config.yaml
encoder_arch: "efficientnet"
model: "image VQ-VAE"
dataset: "made-up waving flags"
train_examples: 97500
image_size: 32
crop_scale_min: 1
horizontal_flip: false
color_jitter: 0.1
bottleneck: "vq"
downsampling_factor: 8
encoder_norm: "batchnorm"
encoder_activation: "relu6"
encoder_channel_attention: "eca"
encoder_depths: [4, 4, 4, 4]
encoder_kernel_size: 3
encoder_stem: "deep"
encoder_expansion: 6
encoder_widths: [40, 80, 160, 320]
loss: "mse"
latent_channels: 32
decoder_norm: "batchnorm"
decoder_activation: "relu"
decoder_widths: [32, 64, 96, 128]
decoder_blocks_per_level: 2
decoder_block: "plain"
decoder_attention: true
decoder_upsampling: "nearest_conv"
codebook_size: 256
init: "torch_default"
residual_init: "scaled_by_depth"
optimizer: "muon"
muon_scale: "match_rms_adamw"
lr: 0.0016
momentum: 0.95
nesterov: false
orthogonalizer: "polar_express"
adamw_lr_other_params: 0.00083
grad_clip: 3.0
ema_decay: 0.999
steps: 3700
batch_size: 256
epochs: 9.7
lr_schedule: "step"
warmup_steps: 180
weight_decay: 0.5
adamw_weight_decay_other_params: 0.05
Rows from block 14 of the encoder, named by matrix and row number. Each number is 128 + 32 x the weight over its row's rms, rounded and kept within 0 to 255. All counts start at 0. Numbers have three digits each. After the name is the row's rms in percent of the matrix's.
# convs2: project pointwise conv (encoder.blocks.14.convs.2.weight, 320x1920x1x1), inputs 260-311
convs2.2 107:132115141141099120115144065109160185154071077077178161169158120054145153078150095144172149115063129108190174114158143135077130148100169068147108144111115134
convs2.3 101:142093164121165118123122146121191077154159122155146120095119080027161108154056115143175128129146115112048127134110152183159149089089174127127120163083124169
convs2.4 092:149122102133119110114100106137135127099204132069091067097128170073159192132115097120156137127127126103140095143104096172103109141163133076128158102097124155
convs2.5 097:148117073127118176156079135149171149123027149109119133121154169030109163118117119108090088172148178080179126116104040139173118129157117228190142153139106155
convs2.6 101:157155138124155076140100071108128110108129107086091187109117055134148135150162182135117061137113145146043111142127117176134154104119110255102144118143104073
convs2.7 107:164068135099092079096092127117137154138126094165129092189145110126131084141126156117155138157138111127095117115135138125129137118119096072181146137102121140
convs2.8 090:138107101115178151142109133106142117090244100077113113142101151000129132139201121151125085125119155107116159157123151133147083115157114147119127148123129123
convs2.9 102:157089144141123072101086094136124031153072109120072147120128109055145114095112143135119156145098141124153121119107154111162174122164123150166058121105168124
convs2.10 101:094115159120102106160131172147105155138097129132170125132112084167088127103102111126086125107159099087199159133116076128129164111139101215090183133127114105
convs2.11 104:118178166122153129186128091144101076116071122144167115102185084000152119183155073136139134135128164160106084159126249081104145098133069140162120075142158133
convs2.12 101:122130144129136129140158084110142146140152157083107087131146057135112142173112136145143141088112144125108137161138093149113126121116103112160161145159121143
convs2.13 101:137170133155130070137153095090156145129108122198213089149123079204055125152129205135075136110176084154167134084183163134138171180144144124092118154129070078
convs2.14 100:112133112121177182106119138151098043126127145102177090108138205089153145124131120151180155107146118143091121116134144101137156094099120078159152083115112090
convs2.15 083:151135127111110053103128111132110086109204090051109144112144079053113171119124079152159100092136147129097100139130096153114149140152117042144091153164168115
convs2.16 096:134053166137146112102127101139165169115096165143131141113176222004155109137163101150121143144135137168124168119137174132150178133137138153167191092115100138
convs2.17 102:108123190138159101124141161163136185139112132139140151175114149078098124139170179115105105166124131141194102102131082130154170112110108160120090164160117193
convs2.18 096:111137105134148175168120091118138124121188120090123163101131208165177156154193132141133128095126123128097172147081116102064136127162131052133124126086089170
convs2.19 103:112139138141119104156120144079151044104117116102136121118130177091102122116111063129121152138149104132186098151105094107124123120165146080138122140146164079
convs2.20 100:159120123120180183177165058136182143151124117104143132160116105074117151168103079141112154027079122131205144109111107099149129139046135096193118070119093126
convs2.21 100:131087107135120149122160114128114129143103094050143134091101160074168158096140158134124119139106135121113111141133139097150152155134142124078194207102095091
convs2.22 102:136126131152123056167191108153121121129139134171124200135106082126141156139162059127117142077087098114165135123095106150148159111109122082088132160121162067
convs2.23 104:089115143136140065126169132147089192140242121160153106138101089132121153131176151085104125104142163124087130138081104080086116131136109101144128057074173129
convs2.24 102:104136163140161127109148128140160145163177128127168122105130149080149133123093100138124072117162110147157103044151223154077150118107097022112097182111139166
convs2.25 101:141156133110142141117099067104133114124084130103159131106078121038099115167093167091125155100155119116172117150132160147166130132139142085115137142149074139
convs2.26 101:127133142135128140147184135099169171078174073132088128155097080000127122125139003105108118134110126109113129128152192101141106151094157052150108158134152107
convs2.27 104:109189152129123086144156156112086170118172117129195140169133132195095132085111131133115105126139112111140114087093173080178094170157126116141079113141139091
convs2.28 096:121151141129097116124101068091141124088067157130169123100134150039158131135131134132125153180134169119181160146103124160077147145123089079143177131118086160
convs2.29 100:089121183141202121160115123113105146135214132118184183126133179080129123164090180147088153121187156156145086119099112120118134123176081079130102154139106164
convs2.30 095:122101161107114155120074094160115097145168127040159129131117188000115144081115157128122156124098153126160168114116101172165162101124043078092114096150107070
convs2.31 096:156077098117134096121105080127079140144152133115133182167220174187179136179167073138129098133173122121124047121138152169120184126131126119092094110118139065
convs2.32 105:139166133125128115130127139115123170033038128156118093133135118223127148072093123170146158094093133134181168133146089170127152142115153079107126081131190138
convs2.33 104:095112054123098154117138117093185090139158123142105106145112116139132115183174140113104152165118104132149131116137135148107132145085161091126168152079102110
convs2.34 102:118108094127149142103148125132157104110161153128135111137046078153072120069127112135112150122077112126164074116133090143145071104095127113083147191165132124
convs2.35 103:136187132131161117106113143121131105112103132189045150120130194083141166114119178112067083086171157131178108149128094197084107143070148182090129168108109163
convs2.36 106:138157133118090088111148132059140136092198120101117126127161123188137131129142077147099158105167149107094133149107153114103142112162110049123136100103127091
convs2.37 106:129134187135175084117175128098100120088103094146124141117114134126192112096067126112123166145158148124103166163140080143131175135072122051142130115135049139
convs2.38 102:154149123117129182140072133123119190148093138072194171162127159129148097133148143120146087130113154121174120167105197096128145117123137099127084111109142091
convs2.39 099:094125136128154181156112158103117149139154139111163130133147161089101137116142197145098124058095164105098114136152049146104113151154147086099086154133143122
convs2.40 100:215097103133138136085138063125111092096159117142093091189144134123182167133099150128129165156080157101128107159144124115115123117083125079122111133118166090
convs2.41 100:138164145133093108109133136174133102166110157099097095126105030175114106141142159128125184118136138147187114105149202160112123149138107120172126133109143111
convs2.42 103:085157137122111124112131187154116152152124130114134125102123189035110091100151160110116070108118125112014084147120057167108173104185177189113119096107164102
convs2.43 097:150118127137125140136098096128135172128098113104100129100090170009170135106160123122150174039125105122085128065136153141126136035112159085112155098119150057
convs2.44 100:133166082116131152100123077138124144128121131104125106141114133135127141179158076134119142140138107156103099169085112143131132179118143150131167178130073163
convs2.45 101:151151192133207150143166113077143108125111139143098149108179062136042124100107091140118156088136136098111166128117140179112183121097119147117186167085143131
convs2.46 103:114131175111096120126148146160149190163163155094186170127135087124094145099159130141107072125135130126143151117112061171081151206151108164169142142181101062
convs2.47 101:120104113126106133145144102129128183138101168072162092086104152110136153105134116172094124167138140114104142121163051144122118142087140168106136148152184191
convs2.48 100:139158069115082156118099108104114127138228138119110159129181143154099138110167113099103154119112104145109083097204025118110134148143140162142142090105146131
convs2.49 102:166112115134134152126065086144151110138110114130141143085140137208127122086121101092134122150151097154144076128109122058125144144156163078110102123144188135
convs2.50 100:186130101133100153150128110177130149072139133090119112083134000098094139166156058105100106155078151129067116124101131162143132151142108182094087172113108197
convs2.51 104:081067192123076048131120140147122168144128141114133137130140094000090129145133141107125135163105093124175124108151102140159122135142099082147127190128092069
convs2.52 095:134146138132050114112159134116160142130079118100128166117149222093144164150056116161156096112135165091133113098148117137118173112150153099127164039160142092
convs2.53 101:181141173114141119108146086086145107071139122109112127132098162115166163119071136121109160097074137107145133141120149177162129082142134154143106122144219072
convs2.54 099:167135098135161157110106127079156108125213155042149130102087151023093164145138047141097164140109130141044123130140189151147138106121149173060111109144099186
convs2.55 100:141127176139173130117142139120111088169116159106144148131119043100099101098161132114131146122132194126255150125084141146111106136131108072165124154102085152
convs2.56 102:125116140141078109125124152122139092114139137166132166142096190203081082132078057139157095118111172137083140148108189145139154126090122225132127143121097161
convs2.57 095:097138078149083207164154146140134131137153101140125133124152035124107092122051127132070121112162167107128135084082033149120125105114092151095101100132138127
convs2.58 102:111108097104096181134146150088096179154133113147152111113154111255145151083143102135089091136059087144168174068105046103126124145109153152171187146141171159
convs2.59 090:143132131135155134143135102131137113118247109024107110118189158090119106172132091140110086115130158122052091138071121151160098114123116122154111100126118134
convs2.60 107:098152158113130193080107145134089131109122125185106131113176163255121118140119189108150080172202155148111119097092151104162112119128103143090172158136111111
convs2.61 103:138115139125118150161152140126138129131107134116118130121175198216213090138163112131114127120187088154130060149113132117161115138148141153085119126108026111
convs2.62 104:165135143102144128142106079129109123141156114126116135119140089113084172186132161115205147088131131111120115175065107181119190111115117104129133145162104106
convs2.63 102:107105063136101183102096128151157159131170108086101117154123134118144153078169084142195151110164143138109133087130154103133113142123160186140169100140163111
convs2.64 101:100149162120132097125126127172117181170144086176146126096138111107155156148094201135137172055133139118115127100098182174100112141113062255131124144116090114
convs2.65 102:088160129143140148096125192160143120129136063134117118164142126224112184140105081117164134149077154106089161135119165112109112140172120183164093165117046125
convs2.66 100:086196169135130133124125113201096192156148142099128138103151210054214078137133200152155072096110137147067139148135154130144130142096221239126169118079100148
convs2.67 105:170199194119116072108136132088102123137153152143162092155137060162065146099169107137151122113156086120168096117138117125131126133173115045139104163149154132
convs2.68 105:128177121126152111109136106079103143109137072163129127085098202169066176137131165160142107127142113148178184125139120165112029090131099160096140193150080100
convs2.69 098:107132142120165087122106073152129116126071137227075112110172175255134192080106110078135130091115135112156133154137036137134119113116162130095102142107144141
convs2.70 095:084122156156118122130159148082090124099243133175115077120100098202070081039133117129101087162140124145189134123110104124091137156174114180108133096126105172
convs2.71 098:092093151138184065122157091148148177137132084131122170143081097131156147096115076105164136107090109116141147113124106147183144150103126056133095073145101067
convs2.72 091:138095122112130136134147190141137116137116086118111123168147111000094155112135147135136126138181110151172120085121149090107121076082155052067128112105101131
convs2.73 104:156127037117119160127097091169174101137192136090162064095107191117093158169118167084104088163106128112182133137130070163089119146132071255100106102134139154
convs2.74 101:081097130108152162108123090088145130117168175181117153116117139255169116067153113078094214056136134160138154123087108104119129157100092036081121115116103115
convs2.75 096:104148120134108112101118097077130170087157135178118139149158175078098115128153160132155104131136099153072122132138121093125131144135062148157102116131104148
convs2.76 099:120094129093159172126119117134115061106185097152114111125132170152201098125100086120089126171114181156185119170117128137124084076134174127115122090147145181
convs2.77 102:139137195114035146150112133071113175124196126131154152150164169255211120136108177084159114159149075137096092076124166134103114140165117038139079137143168106
convs2.78 103:122167109117106096107105100101115153092115190133115142157138103217127145127134114108147156094131126126144158101141083150089131160082102030148147097106118158
convs2.79 100:134118178141124118107095165086127098151104125168099140122108094238088170133139177150122139138157156135134130114122166171111117171151046162077080092120079140
convs2.80 101:141117098137190113120126060146130162137195127067159143155128098086149124136111036139116118089089140150051134160101097142112111121112141210122082120132158148
convs2.81 099:107184104119153183152117182136101151186181100080122153115126092062105123102067090160111080127117146130140171103100097150175090158164134150176181180087128136
convs2.82 102:097143146141057075096142174114114131124072087122140108089167198136189132164164067141130109117163118102152117099112197156139109120162160118126162168116128155
convs2.83 098:114123126127112031145116129119070074138134139071154115125128130099091180153115150142182100169145090145044145095132103126173114112123085063116094093130150093
convs2.84 111:107117128130148118103118149100076114116104130073137154159120186022089150103146093137135116146168107158071148134147165139149154221136109209128098116127126176
convs2.85 095:143157086146149100113135112161154088145118124152165174108128089203142148082139067154160161147132114124110123139159154142162183157107119159176095179132161139
convs2.86 107:142119147134154111094092154169072147187104096171093179152157106255177177133158241130119125109113125152059136196162117179117137155146104162136153119121168177
convs2.87 091:090121102109055126131152158119137093154165155127196148119150237255127141122126063136132135176084086123089187044137186102081136185122175158148137042124154061
convs2.88 101:132152182112127151093122167118150120163180117181117122133113174157080162169123110116170159099057100143084114058123054159189138133110124130098116072127170109
convs2.89 100:118163098144102203098126166152125106127136162081140050121104062064118111120097092133175147136175117136065085141149093125113126184132077174131106120105146153
convs2.90 092:091147114127137144113130118096116128103143129124099104114166081120138166159151156130149140158122177108091183128110101159129161149101105130107129191164085160
convs2.91 089:166124130105133156118170164118131096123060132234139105114152127129128158078115163130162143119098087132133147098133021101067110121071087076162104121122159175
convs2.92 106:140105098131126143184107207166133145133185149137112198125145094071160163137127149112111131071107130124128176135159193028104149125109164137146083088121161106
convs2.93 097:101105172142138174126103134142108100164255129063150093116165199224068093106132122113145076141167187142036100128119167131153100151116135161097132089095115187
convs2.94 095:102132147135100115141104160107114091131076129124121084158177231104112125141160147121116117130138132116084121108122111100123149152103098157137146115135147124
convs2.95 100:175098104100126166111130076169116096104081091130117095120129105203111179121123168169139107139065138135184138100163157178123061109077123162094055113138148126
convs2.96 098:127141133118099142132117131155168076142070125235135119098129119255109120120131170135151100116122116131203156159150076086114105120140145135145111144082141073
convs2.97 101:152121084128082180124094126126141090126022157171136150177141049156097136126136134129129177168146115150064166153119181157135133160176125068184110142131115165
convs2.98 094:122126135116132090157154110120141112090146152161163148068128107255117159122122123160126145153117119112074126086136172149135149147063122215109124087119141167
convs2.99 106:130166142125122156107130098171119170132186123126076084116151143145105078178130109153081133150064136147103138140142172150151122087103100104101111161116106176
convs2.100 100:138153154135150087136095099081114104121061086108121115142094118161138110106136200158083152138153120146074119145156119146121146140146125188125119184111153127
convs2.101 100:106113137131150134092131120142126113140121159103174141111036155157147133105120140106128161200140145110102132133090132155179152127124088128186112171158149194
convs2.102 107:126085108155079117139163152166142116144112125089165120115126180178174085059153098107151129143125117118078086125136131110088107132155157108146079118148163093
convs2.103 100:111160101127109114097076101140124090075150163164191121123099157188166091100135120130094139167135126112111140124112145160146110112193104074128105118153124112
convs2.104 097:106129104132146112118137107129089173098102124155112074119086090205095072107144133121097145096128124147165142115106056117100154126131122160137111177091091136
convs2.105 096:145101104102116130126201149147186039154098092196122135122145061255124134159125140170145120135119205117079169098159124103103106113145190229123150128120138133
convs2.106 100:124094151130085139122136166144129129127104067118153126130153174211158127100152159121160123132127116140217109109138154160153119146180156063122111146124149165
convs2.107 100:165182121143139138130152053161109144127164137135145149087146146227100189112109096164098163156119145138074099078118134157061158121141064219107150161110105165
convs2.108 086:144150120107141111128140171065138171133191164076133121131076123000123146140154097161145149168110116104126151166108115163117114166167121045159182150089147144
convs2.109 102:141093169145157166156152127145116094129098137134152108104198074233135159106107203120141167154144101142056155105152068103146126152146126100080172085095143143
convs2.110 099:144142127149118137117119120081137081094079141122187100113147194239129153175149226136177143143103127140104134170148255076170126109142132155130098176117180090
convs2.111 095:131138174107085110119108153132147102166129133122138120112126102081129088121099110098153127120106117110063093117129088087084137111133153199161095150087165130
convs2.112 095:098133079103111132137113135140122155114099148112170184077120126075132143100102089112157123096092137126120132156118182111129137095138077202085153114150125094
convs2.113 102:107103123136108089113124133124081103084083096157144120167193150115112181077155108135092136080111153145107148156139187101129084147148088057144169147118105127
convs2.114 102:136131103106127156131142088131076193158044103115183130107122136146113128130107145115145150148104080173146149188141059140145093147074148113203096101145144060
convs2.115 098:131110049134071162133132172108126086122073119150097120123126102017085178147127189146125149115174137130098195113080120186096136087137100149135119127109163109
convs2.116 095:120159142126126155125102085135141157160189094124108088105111189231113138156138096105066093080098145112149129125115128144119068146131141124106130096164094191
convs2.117 100:152161142135143020129142060128124155143171142139140116137151019073129093159150110136113110119104124148067119167121026096123109136127145067105135119118100099
convs2.118 099:154160133131135142108121128099142160085146132115153105127136127163106126125110232124192147156160107099206164142093134095139135164112122061152128123113151131
convs2.119 106:110129052123119128089084152123125089124123065170105193133095086118209160090098137101101125155141171140127136163104140139168119112150119112204124130117091135
convs2.120 101:101157165121128152119117113111114160114107151160118122152181207120138082137127099116129091145180088172125119151134148116123107111160149099123149120131081151
convs2.121 103:140112087116134138146108102152153098113092131132089105110154148121153078132066187130090126129094074121126111050172075149147108135136126116101130098118190111
convs2.122 104:115144123114029093138118074100124120142239125157147161135137197205054104134099164120106163100143104105083173170124100134123093148119120141097195048160168093
convs2.123 096:141148062116075124129063104138120144138095186063082126082111101114148140124171182118143145135148152122061138162144112140092114113164100111136118094156075116
convs2.124 100:117120101125156167107084134123143140109093102186089121122132159175064115129145167112174105145153126125233169113087151113142160137150094000102091170114075119
convs2.125 101:136181185137064102122092159156149147150110167095072132090114149200157148114185074125143127135115127083079155143138093099126124134132105086101121144163143165
convs2.126 102:106184094124097078170069117161103109145199122071099072101138098145100163104101152114133150150117119091119148146094154201106101027112148123114077168138107100
convs2.127 098:104172144130095125135132202062122114138126116068127157134222072000126138083119141086130121149106163151131105153115104177128162077137137019168146094133107116
convs2.128 102:110105142112117144113093092169152181133105126116096124088167118116152093137149105112136049146138133119112114120074166133145116054153153125171149101117156097
convs2.129 100:096177119101162180147182118118115040116060135151087149133181061148099168141122119159147131156158112133141139124110198064126141071066114146135095131115089170
convs2.130 102:152127130124118152084127152133115093117144133145143166133172068183172161168144096105111131156144096129087109139086136104126072155148143157159096178124058160
convs2.131 102:139177108119152116086129117091127121123053133106143166141128162123102094078122171141205124119113136145157061140108103122165160091160085209136137179115077135
convs2.132 104:162134102129130169124081073137146149144187159124138082140096071191125121110123117130112154125136105104104158159161177105103149126120134065131094130137125163
convs2.133 099:116065093137137137136107095100162211177116122120130148107164146098087098122076079105107114156165134131173183119123039138105107146100126208078125059120103142
convs2.134 091:153139091118058098139082109148171089118222118176102154117116110127167077142142097096109148164078146090101137170091139148138126125140143132127175133140087152
convs2.135 102:103088174102154113130162150087131090113033129125091115147166079076114162080147128132154110127141112115197155127092162138147077112104082100159125094140141146
convs2.136 102:108141078129085112171146108135130123107039110159130126158141146174140140119125118109121036110153172140116127110106150100143118058110117073085194086161132137
convs2.137 098:141154124124142150108129108155109137123165115135121181134134110111149083204147150139162114196158062092122138118124127089119160179133068183073144067159141095
convs2.138 098:152136113129082143151145180132104177128136108052141099134176019171152101083093195113106165081147117115197166141115124107128100123118138120096137157166161115
convs2.139 099:117129151133158114153141114135139179142100111113145096168115136249119097091162080113127116183104136101110108069091202091129169098077077255123145175151092151
convs2.140 095:118070136105113125108112099107127130155125110101099170171060131134070113098113088153112084120147152089126141126161255140144121165123129095076154116136180087
convs2.141 103:163115125138086106110145125162182169111077100138058111119105171083137143140064065116086131154133057121157199123136219105074094082134148050069150120138156065
convs2.142 098:159115131124123106096117119132099098130077136128156096130175085176183162068155121124164095197129147124213123113187169111130156096148155055120173196189121161
convs2.143 106:143081130132108145113122103157116125122151114114118082094098072101135148149124090150159195139138103138120140122100092160118112146117144116162078121105106120
convs2.144 094:136112097111174131132138121074110137090173120120121115097130092048086126111109096135128125109104182151166165113101066159113144112135172181103070162115113152
convs2.145 103:109109182172165058135168161104084147128128152147098155170111126215130127076129150138098118151095135139158146173142131059122232112169164122124135074092163044
convs2.146 099:122116089145049128147132106156160183174199149145121126144108164210070143068118189121129150160180077091108154060167141166164105141182129044063144124122138126
convs2.147 096:122152128093106135119122136128104127160067138156112122111131076196080146111089073120129165092140145162124112163144154130120142129145135163120130127109166162
convs2.148 103:156167152124155185094078096132132114118054118105119164128091179069125164142151118150141150132141095114087120117121131190176129120088121167140087106099121099
convs2.149 100:141125147118153148127145127058122148085157154168058175112167106125188180172126019118130109118029169134137100084137130070155103110095172081048093157059134159
convs2.150 101:111106101132077138123157126148120111158174134119086117081139122093141145079168066122131169149122108113171153103117097126134115086098160016115132150159097191
convs2.151 096:105097178135171095128147142115119165118138131085128110129108170038119092123120111140171093114144078118157132114131156121114151121126126083146166149096118131
convs2.152 093:125139078150126152142161166101155102126202082158130131116166150159106149120120138133128131161168149150209147121121170109072119124170096075179151147077123171
convs2.153 098:146153177156117137126124161123105150173120163128134137130072138116149115155133159169169105146134110126079120133132097159149164107152131174157134125135122026
convs2.154 102:109080200156176135151152120137121162132180120128131167140114160133103120119116128108062109129149139120132097132119168093182137131108132072077110161141094173
convs2.155 105:107108154121071180116179145115156128088255144092101115139149100061087118091067079104136101102065064174157130100132081148123125104169191055095089114149096169
convs2.156 099:113138087119050172129101155183176138139113129140127083139140144045122078111118123134139172154139078113186169112109086142159090127148142126080144123097114134
convs2.157 103:108131107124127157147170156114133186122228176208135135093157131216172150110105164120157098121114117134130101169154086120088104164122100187133147127179121129
convs2.158 107:128127148127070117135159121175117106109198151106156132130065158255127094125133032101138089162122075104104112143133145070141143195134144191071103079084129093
convs2.159 101:095110114085170126137124116098170114105147113144126136074141095197148085167114085067137136083141116129125149107151026132162093140113160100187101095166170107
convs2.160 096:157093115114141175095113056138148092114134146076093154146119181193139196162116139112130092112220136114043101152116149123079151093128111136069110097117148125
convs2.161 100:119116124118074135113197128118083115108183153108174088144126093000159104140093122123134096115099139124177166075094200134048171118135095040118111156153194111
convs2.162 101:113152143130114162106146134075098135129128150092136118124114061015120166098105129127127143140134144132121175131143053155143172119087068187109116206123082114
convs2.163 103:120079156138079134126111153175161115181120096089175099139159077234138147146117099133181132114085085077127164086150107101146133155132121133143068166142118103
convs2.164 100:083161134138074064123132197151100064145042142101121145145084107119148107126109076125110111106148139133134115123147080112158102162178148167143139099156148113
convs2.165 102:158130112137159091140179141110140115165177115115151098116086192053134156127096083090153103135098114143116114144130136095060118121159138194110171157136116081
convs2.166 103:129177113113189144141126163137112148118122115093079100128146091015100183109092199142124088148169093078161152154135022098160132107123120137074175107117111093
convs2.167 096:135129095137133104122076137099145110092105109158114098091165149245119122068154116131106091138159105128223119099133226141170133142133090043109174130115148185
convs2.168 107:139222166122084103130072114064143144152171045107126162151142240055131106104175109128117120142134156116166211183149145146196115149131158105135139135115128182
convs2.169 094:134125101139112131148107156106133123136044103197108160105150139053089167150175134151129134107070138097135134138115051074158091106121144155096119164135094107
convs2.170 102:166124159130165143105149161177180119092037125097154087187132124124102133150193142146146131130166142144177133131141147108096194164135147128107056135102169138
convs2.171 102:101102118110155185110130172111140170141046122094113096142181197187194098051143157105164118156190140118082126145115027118093148170052131058052121146140115081
convs2.172 101:161087157103142124129123138097161046097198119162100108162133177114147155139171087110179137100149126125147130183131106162070190104101107046112114199130126167
convs2.173 105:139063140116142141144129142115122160103143157109100160116120131088163119132076184145089152107065126119075128121116150142126106161115179136104143135111124134
convs2.174 094:131102128126182127097117129106128120141074063116105080109095212120141124088106097120130122147154086145049086095171180096175102093133189201097112090117136167
convs2.175 098:115167139100095111110130102158139097129118116054090076092142049003131097112116120139129117133171078133143129178115063120101134106087098127121105121080127169
convs2.176 105:131076135106100098174135110148146057123221127117081162148110006191164059136159127151040096147146148142106137169113067101079142107146110255119135087110159141
convs2.177 099:132110149119176136134168092155150152092114147169115109146157084196089152194153151159120143118125125128141098169097110116181107080135200115123092158155128162
convs2.178 102:147143126146087119134160153076120194086141112126115127157136154160126085083176039126165118153159098132064068149093114093157075161131167084141088127140128135
convs2.179 104:128157134141097126097130139125154124183112167150116126163068200203095124098086150162110161121157125116123102118131137171130167115103138144127107128136118116
convs2.180 100:149159169146086095105134121088095169126219142178126141133146086163179079084091204142107106124114153096199140141107077156127136147138126046111147093124105140
convs2.181 100:122182150150102139165106082170136138162110115108117105131151121171154166156154183157139120127171066147070137112142035165130156126158130136070148110130200130
convs2.182 103:116164108117123123126122119090104089141192112058041062115110140021201094101111069096122127146163179135161169152134174121168153128105142096155146092132105190
convs2.183 096:130102081158104135114177113091121123140153122095109087108188136187150147087136105106072132102100151170109153168168128162131087140146105155102131116124141154
convs2.184 098:128125086138103132143138129120152155153084145122112136108067077016105134135126122112116127093145104139036119145103085094131192189152120034095171119147117144
convs2.185 101:100125148102140138101140138101104134127229123088107153123074146113067119054135150133180143102107084130109134096124045136145163150126170086168096201144099119
convs2.186 101:125187134119063156119162125096109122135121134140173104078150097142109087115139165100109144160177138129111128144082168173121061160142095133135159037121121138
convs2.187 100:138168159144118110115116166112047139131173115103189107166077108079119156129099157121108119117102169124109103141137157117100173067092101044184100134123124093
convs2.188 093:111096092128112092145167151114141061085129133167129154138148205119107132081145113122146137170114114141155166152166056155152185171147115175040104084140147134
convs2.189 097:119077098136205161144180145119137132155092068114079090126171139021094139116164154108136163105112142151119127108122040127105151152057156211138145124107140103
convs2.190 099:100143079129149075125151108081139121178065147078154125136118116047139175120101103135139113137162120118166113130107108099138094133117112137140142096121063054
convs2.191 095:119134162124195114110173107153106151126150152068180129135120192083166111113156102139098101134088129128017151113144160150121087122161167083177114139136176083
convs2.192 101:177137111115108115105193115152127157144114138103135136100136150197114186145131160148164140110076152127144129095097202162049097177169126148159075120137126180
convs2.193 101:130133115149116153117116119129101165118152161121129139131110133211102138165116176122144138110169163178096160105089189157110150108153153160091110103122098139
convs2.194 105:103133091108130113143093126127081144117167112076149097120094155000110162072089086111087128152116089144127178126164075122135123144103145162118119127147147116
convs2.195 096:147156152125118102134136097102119084134123114167139159139112174023155160134118211116112180157108106094193086161104143139132162174109141130131114079128143106
convs2.196 105:094132174109127144122143103105118209162007119144112130147155178138113089131164154109152069102120123129119122098112170113138098098134146132145082122111176166
convs2.197 102:157084090111132159115144117155105164109102152184138136082160018105141128149102072133151102114183148138158157164153086145157132147073110082093084144106168103
convs2.198 102:086142059147174139092129087057130104073102120150110136119152186092169109151112124121165168127096154138179147109152167110131179127150050150075109120118085090
convs2.199 099:097109169130104104154123106160156154154116170163121140164133116136116169124087109132118116153111174120132139118131138172180148122089200230114168158130116200
convs2.200 095:105131131156157128118097128128113162120086113182060120133138055255115117096125051126092121085105105119170132140094090114104100112157153120141129130107106154
convs2.201 099:156115107152118172131081164103143102134255129146146060098129196119132088108113057130134117115150173155161066119115105138101098142105164191110104103128089136
convs2.202 104:135124158113156081156118110076156082089162094147136161106151147103014129086143091142118059159132134152149097164134067113133126082120109073126117092145032104
convs2.203 106:112142118135157155105165157147122073127065165126145137081133096000095119118122209145145129108152101106076155101123178136166172109105136111116095116138167155
convs2.204 097:103147121149084182118123115127162073177122160148144156101101111170129157094123129125105114129108161115073161124138177159121107108116114155147111177084149165
convs2.205 092:146191116101122118101109154115130118158070132075109164120144092085146119115195059110182095129108105145163133094130053151091062199104157198117131122112086122
convs2.206 101:108109130128134126117118122128114127139116086135154077140078159141093085057109085121053112058121093119141147151114048122156168127106094211091103188132117187
convs2.207 096:148136088150119103145110088149115110104139162113160138089124177069189149107159125140120156127160121130137105150149103062187112114146136227091079160141101037
convs2.208 101:098077098141185189136177185113171079133107101067182105162165050166097066055120107122161120100068115129114104153135122131135124100112175173155150167117143170
convs2.209 101:144090158127113024144161145141138073138000141172130171091159178255088107129120172141124115128100152105232104083120085113160139158136121153128129105136135077
convs2.210 097:125132099116119148129145167158098069170207080023192149143103165035201122153113079120091106155103130134090133178124111165109129109091124081134148164128134147
convs2.211 104:128106148134158137165131089124100110104000145126113092116083120117119130148092120111145145064106163123060141136134155101128150110165150136131153083136182093
convs2.212 092:122110144138155113103106130165124094091111098180121095095150151121130123136175037149143137119077137106100183131157129140141133123108099175121070136106133120
convs2.213 099:105110162157120085153125065088138135147145128149119117086153112051087168109128132121117105134102107114141107152150139132158107132131146090106142153163125097
convs2.214 097:106149177138097105099157157077104094153208142174128183162115081096123141076153135160133137156065096143106110171125055119143134159094108195129155134142116145
convs2.215 104:152164107152132175108089076102129151142255166146101116084124154117084204105093058105108126123132122090072142203142145091153107173145113075152074104109150083
convs2.216 105:127136175138169135098122122132126147109159091164146131090131143242123166160159100095161152048164150121103069112116197127138105077191101047137065105112099127
convs2.217 102:109128159137081110124158143140136088105148094165153173087090161238121140114160165121139138195139117137085095130151177107132091114175167063101092147134163158
convs2.218 096:161133089117168155112075105151058230102111182082119155090096206059101162165123180075172085180139121111223116129140118106158173132084106136128150120140122181
convs2.219 097:128156092132140188148162129119090170122171155237068119088150050108106134165120150151149106104218193143112130175072097190094146114108157138096066095133110140
convs2.220 102:116166079135155113154036139082126135110174131175054156095082146130173078111131171156165123142119135132114107154155115127149097137133111004123133101104139113
convs2.221 099:124129115127089097072122100095150146126206119113156096150156041222175129140150117145125131121116153144101083121124255103142106126113120068131087168129200098
convs2.222 099:115127109141181112092109129117117060185190166163122102093096065255118088101170213130117120118113109173091121135078032109130122141141096079225100112158115131
convs2.223 096:143148138130129110144105112087149144107112148078076128113162096000114131127138109165059140132121135108167151171118081155062122176159135048118141089088089178
convs2.224 100:137105139136129157099114130112104149104122078150135168110167183148089165184178212077114126122085124116040156172090134130140096106146125101133107050104113127
convs2.225 097:106079140122141078095132171071137162142139127158155126134124163210139091147120128141087126144109131147113133100124162114166120105167158130118114119137100066
convs2.226 102:146175083138131115146145127160128128182082114125160114088131075115122146138108164099111117120158129157072111122143141137085114123156141137152128087132066141
convs2.227 100:124089146119189127158128110126151136135055103102058153107124167255098162146134199133117121109143095140045125110171215117118136134134150238083158148132122081